{"model": "audio captioner", "dataset": "notes from a synthesiser with random patches", "train_examples": 78125, "gain_aug_db": 10, "n_mels": 64, "hop_length": 160, "input": "log_mel", "spec_augment": true, "win_length": 512, "tokenizer": "word", "vocab_size": 43, "encoder_arch": "ecapa_tdnn", "encoder_norm": "batchnorm", "encoder_activation": "silu", "encoder_depths": [12], "encoder_kernel_size": 5, "encoder_stem": "single", "encoder_widths": [192], "fusion": "prefix", "label_smoothing": 0.1, "decoder_width": 128, "decoder_layers": 7, "decoder_norm": "rmsnorm", "decoder_norm_position": "pre", "decoder_activation": "squared_relu", "decoder_mlp_ratio": 4, "decoder_head_dim": 64, "decoder_fused_qkv": false, "decoder_bias": "all", "decoder_qk_norm": true, "decoder_parallel_block": false, "decoder_inner_norm": false, "decoder_kv_group_size": 2, "decoder_positions": "rope", "decoder_prefix_bidirectional": true, "decoder_connector": "mlp", "decoder_tie_embeddings": true, "init": "kaiming_normal", "residual_init": "none", "optimizer": "adamw", "learning_rate": 0.0019, "beta1": 0.9, "beta2": 0.99, "eps": 1e-06, "max_grad_norm": 1.0, "ema_decay": 0.995, "max_steps": 4800, "batch_size": 48, "epochs": 2.9, "lr_schedule": "constant", "warmup_steps": 480, "weight_decay": 0.1}
Rows from block 4 of the audio encoder of a small audio captioner, named by matrix and row number. Each number is 128 + 32 x the weight over its row's rms, rounded and kept within 0 to 255. All counts start at 0. Numbers have three digits each. After the name is the row's rms in percent of the matrix's.
After each channel's rows are labels from the 100 clips, of 14976, where the channel reaches its highest value: "strongest on" is what is common among them. Only what is clearly more common there than usual is listed. The data: notes from a synthesiser with random patches. In brackets: how many of the 100.
# c30: last pointwise conv (encoder.blocks.4.c3.0.weight, 192x192x1), inputs 48-95

c30.142 098:081117137135141195073146177137132124126064164105135091139184091150077162149151161135174130162138061158107105145147096131135107137082079079149133
strongest on: swell (86); bass register (78); filter: low-pass (48)

c30.6 098:085149112149151088148140119125114160050134185064174097129109055148110163146054138124170122128133094181136094143140163120157173188104092110130114
strongest on: notch (56); detuned saws (40)

c30.172 106:094091116166116123110151165107108079116147084111173078114158155117116121155175162159103104078096125193127121147128184147135087199117085099179146
strongest on: pluck (90); notch (43)

c30.131 094:208133120091156074165157083139128137076120126054151138152127129124163119120110063127092138132132139088130168085163098118128180055129189157065132
strongest on: high-pass (67); glide (59); oscillator: harmonic FM (35)

c30.13 098:069074094149069122122150138101156113141076127151133150092139097152163133110105098119102141097064098131115079149122105105126136101101120082153183
strongest on: bass register (94); harmonic FM (48)

c30.138 105:106121121162045105106070170151140105128127096215122138137143069151107076161131093079104116108101133147135074139084121129107115096112111118135148
strongest on: bass register (89); square (39)

c30.73 104:061115088170133136037084182072055136113111132142119108102117079137064110099133115139099079172111057110089093125130101131120101134083073066159115
strongest on: drive (80); bass register (69); hard sync (47)

c30.152 104:112152127103120171147121149100102129114199155098115132148099184084092142065158091139106069178154166088123150065121152164101121159143125117143140
strongest on: swell (91); triangle (33); square (26)

c30.100 105:159149194148125122141151166207189175091105118138146152196105127132145127175148156108163166160160154147188135172154125131159194108160148173115134
strongest on: bass register (91); swell (83); filter: low-pass (52)

c30.83 094:135118137111119169087132118137124121146164091120133139140101148125095123092104111104137131123140137112067137068131101164139140133093115110143155
strongest on: drive (86); noise (81)

c30.98 100:084153143112114179158136140093138148119126145157099167171098207115133141166177155107155141183123173123150122162138063112101145064129161141074117
strongest on: bass register (88); swell (72)

c30.87 102:116191130104104158131118117139141165102083158071111147137180147180097176089138111182152120158134127093174121057119053121122118083151064114102156
strongest on: echo (58); swell (56); bass register (48)

c30.72 099:091134122118126107166133168094092129149102127166148151161196103155112062161105134115058125077125104122116160174158079131115130126175139131127122
strongest on: bass register (80); pluck (61); oscillator: saw (32)

c30.184 094:105087157132081136098143123138096122099071137141113134127118041117124090126100108158095116140121133096079111113118131190141158101157172128122069
strongest on: pluck (57)

c30.123 092:120104111157137142106144134121178121090118098138110085142145091107103064139160162082089120111147128169145079119115106087112108125091114079145107
strongest on: drive (92); pluck (57); noise (33)

c30.107 099:118121121113117156097093156148152118136139098111137115147115186091132140097141090083113112124117122127141122082128075101110079142118116064118135
strongest on: harmonic FM (47); inharmonic FM (38)

c30.181 091:102137121103112097108077123097130136164168123145090159153152158117134098094150099125063087106100120086135121088120151115099082170105137111147136
strongest on: filter wobble (59); resonance (51); low-pass (45)

c30.1 091:157133159114134148121173142133112152146093131091116094154150169100149164076150082148116121154150158097094125113144119160095146128143177132158140
strongest on: high-pass (80); resonance (57); glide (49)

c30.136 096:092093088097095122085159126100054132138122127111140085094148099127093159098055088160120047148097053105083135063127089114113133121112121093134091
strongest on: low-pass (57); resonance (56); filter wobble (42)

c30.37 106:064139109171149146069105181093080104134145143163098130098151136129067114160161129172102112145112049169142060151132124146075045136055080078181142
strongest on: bass register (86); swell (69)

c30.164 106:159132149099156066161122117101110141081197137057144090132087205128125116075129131172082122156125137078094168130137154164170148172152116108124124
strongest on: vibrato (47); square (42); filter: high-pass (41); triangle (34)

c30.171 096:093102102123100135130139152123100130096087174085131077128092095121128098144091104211142092116128102136124104108138160138106107151121101055195143
strongest on: pluck (59); inharmonic FM (43)

c30.92 094:114101147145147073098113086119133081100137075113136146121142134174122095127098141125107141096122104108096085172158169153122101149132091086169140
strongest on: pluck (88); bass register (67); filter: low-pass (59)

c30.7 099:093140184160108111144115177117149124106138091178127130133181138144158056133111149070122158125118108195132161201109106089104081130105100137118143
strongest on: pluck (59); harmonic FM (31)

c30.49 104:113127153109092202138089195148161192090114131137136139145137126171158156141180107179124114191155107143137130126142129151135162081127107119146116
strongest on: bass register (88); swell (88); filter: low-pass (46)

c30.110 107:132132118086121139120143128120112140131122089087127145103100103133136154145158147163138085127173128102113102103122139127130112104148155135087109
strongest on: swell (90); inharmonic FM (39)

c30.46 100:120169169116097128116171151163136119119143097106096118141180066153097139100113131117164147113140114101094101150144114076120144149125129092080144
strongest on: pluck (64); high-pass (60)

c30.137 100:089131134137162155089147169130121166073092178112137092102142109123132165095127124151158099195119098141139137117132102105138113130083130067160184
strongest on: swell (93); bass register (64)

c30.32 104:139156184094118088135189099196119200146138169094139112141110102149094085182065134139155114145108130120117162172166179132170188133145125154150137
strongest on: swell (88); bass register (77)

c30.30 097:142096117126085148181065147128153130113104139122105165123149054132109161144120167109100108166089146165119106143129156123108144100143179127105107
strongest on: detuned saws (58); glide (47); filter: notch (44)

c30.19 110:033148154140161113113124159112100103129172097140141118138138133160103099145179155133121105106118082148118145182129133109120128128145078104131136
strongest on: pluck (86); harmonic FM (41)

c30.26 099:079113125134136167134103157108088084078100127154118143106092129098124085137141103140143089120118138107075105139123171164155156130158131151115093
strongest on: swell (95); bass register (73); oscillator: triangle (33)

c30.108 099:134126155063148174116181145170126108128145168095104135099127114115106187114131178121201116104136126129134116134158146101109116168137158130043126
strongest on: filter: high-pass (41); square (39); resonance (35)

c30.63 099:190103137145069075134089053172167130114054079099126152129052094128151042105117093093067102108122108132134139056122089155126130109150202193067074
strongest on: detuned saws (71)

c30.11 111:099168071178132119081088197106085097146149111153129112106129133118118102144139149132073137085072069176081072173064102110089064169105096082144148
strongest on: pluck (81)

c30.43 099:084113163150056163170124170095153128152083167168116179161196108184151118217155092151148164104131109207180101172126119168127131094108080156174132
strongest on: bass register (89); pluck (52)

c30.12 091:116130123129126114106111154076117087112154177136116117119175156160138169108123092112178105152119112129130098097103097103049127121081125085163159
strongest on: high-pass (70); resonance (57)

c30.91 094:107129134164097083119125154145120146090114139072114086166140145125166153106126126085086151141124155128110125112145142117101110134131134125095119
strongest on: high-pass (71); resonance (52); glide (48)

c30.179 098:190118112026094129121116116127134121173077107100074153090156098163187134093084093112100156079141143089125113130118104103113118097129174073097152
strongest on: harmonic FM (52); bass register (49)

c30.93 093:150125111139128100114128088122129155019118181128123101094072121089114177184154121114146127175147127176150102085122139120108113099099133133148105
strongest on: filter wobble (64); saw (53); resonance (38)

c30.135 099:148096130113104070110236130119106107190080128134163103133159151082156139137142080165125091118107102119109144121126085143161150123166156116099096
strongest on: high-pass (61); glide (58); resonance (56)

c30.126 100:121120150068073070137118106113108088136059171109132155146140084140137112098073095127061087122129120098067152116140089128148150083129135141070167
strongest on: low-pass (59); harmonic FM (33)

c30.155 094:116133115084087109159207147156137123131077125119124147140159057137123128130085146130155149134120104135098136150123121167153161118132168113182155
strongest on: noise (92); drive (80); pluck (63)

c30.57 097:090105102169086134089132148095132139096090112119129071132150120136070130111107104144166111121128079195144126125151183170132073138119107108203132
strongest on: filter: high-pass (52); resonance (49); harmonic FM (38)

c30.4 099:158103076115143124116138140116096122086106155095149097103098167079140169120168089131129066156118154118116139079099140153147115175138174102098091
strongest on: swell (93); bass register (58); oscillator: triangle (34)

c30.144 101:107111087135113166119083128082055106138130108126097107076121150098102112138111127188085082092155106143088141174121181154133078186145112103191120
strongest on: envelope: pluck (58); glide (56); harmonic FM (39)

c30.119 101:067145161164210112097095161151129144123252182154158140190102184116072183147074136126131150176115116196116146152146144144059082135082093075153112
strongest on: vibrato (54); high-pass (49); square (45)

c30.149 097:119143128114168116133096107079126112107110105096140130153062188104177074104155133121079127095167193130100155084094096128166108131148115129154125
strongest on: glide (49)

c30.109 096:161141101146154138121051111132157106190165116164091173127138133157127113132106128084145168113106152096128083153087079107120159096133119106141144
strongest on: bass register (73); filter: high-pass (54); resonance (50)

c30.156 096:070113129165115150131103144139112126144143135151118129156104103157090126137129149147186082131135138183113116122152173137125114120134151104133108
strongest on: swell (94); bass register (73)

c30.40 097:156210110142118156119138099163150096090125103129129142130099140142142122126155164042157140139130133125186066131174159126087109121119167146109169
strongest on: high-pass (87); resonance (64); filter wobble (58)

c30.151 094:126120164110170119176143142121129131121177131111089133156187195116157129114102100136098145120076164104114134118133137108149150139165113147108089
strongest on: square (68); vibrato (50); notch (41)

c30.186 105:065112120154102078132110090065132079088123161085123135146134109116107087131114095131071136121083140124069106130138125113108114121139110135114131
strongest on: pluck (55); notch (45)

c30.116 105:152172185092101067137126092110133123098146075077099113177155104153199137044098153081091138102161162124086155121079058052078124101133134102046169
strongest on: harmonic FM (61); low-pass (43)

c30.159 094:101140121124090137131135177089140139148106124133110134130218040122134100106140094078091124125083135127129088154132132077085118123128118077131138
strongest on: pluck (65); bass register (56)

c30.97 091:096123076139101090115146099117147159042100122093120101092121166086138115110133070125085137149126123097070165053106121126115120121130117154119120
strongest on: drive (69); glide (60); narrow pulse (39)

c30.66 101:137134097123162117130153155101147120089120149078114062131104195078139120074158068081125115082110143094122142119114105098107099116109121115087121
strongest on: square (66); vibrato (52)

c30.174 102:142165158117129116179098108157157130135154108120091127182173101209113103106091168176113155094120180141152139141109156133149129131157132141073165
strongest on: swell (99); bass register (72); filter: low-pass (53)

c30.15 092:089108100152107147109081138138105116106138141140104135169173097155061130174149104137132097124077101199140080156127154132081100164076121114132110
strongest on: filter motion: filter closing (40); square (28)

c30.127 104:129107081078161139117117133123100129173130145115130119098145187157126112114105152154115109092114110110070101122087139113124073129095079105162125
strongest on: noise (78); high-pass (54); filter motion: filter wobble (51)

c30.62 096:134179173084108144137123102133126139163130133104120145118147117136113152146097138112120146123140189106109151094096085103157130117144113121111148
strongest on: bass register (77); drive (68)

c30.180 095:099123110195122121110088194150177103073093117114095093170126129135100069144164129105136177107102154187139054119133164147109124125087094117148121
strongest on: bass register (92); detuned saws (49)

c30.170 102:113143150142119118089096100177150125114129114112118143146124048176094082066095171101153167079115114135116112101115103100086119085101125119077178
strongest on: text has "pass" (94); resonance (50); hard sync (35)

c30.158 095:164119135095101128147136103153159155065104146075163119144100114134150155106120079134066103141139140076158123147165147106153152103148152154111124
strongest on: swell (86); bass register (79); oscillator: triangle (36)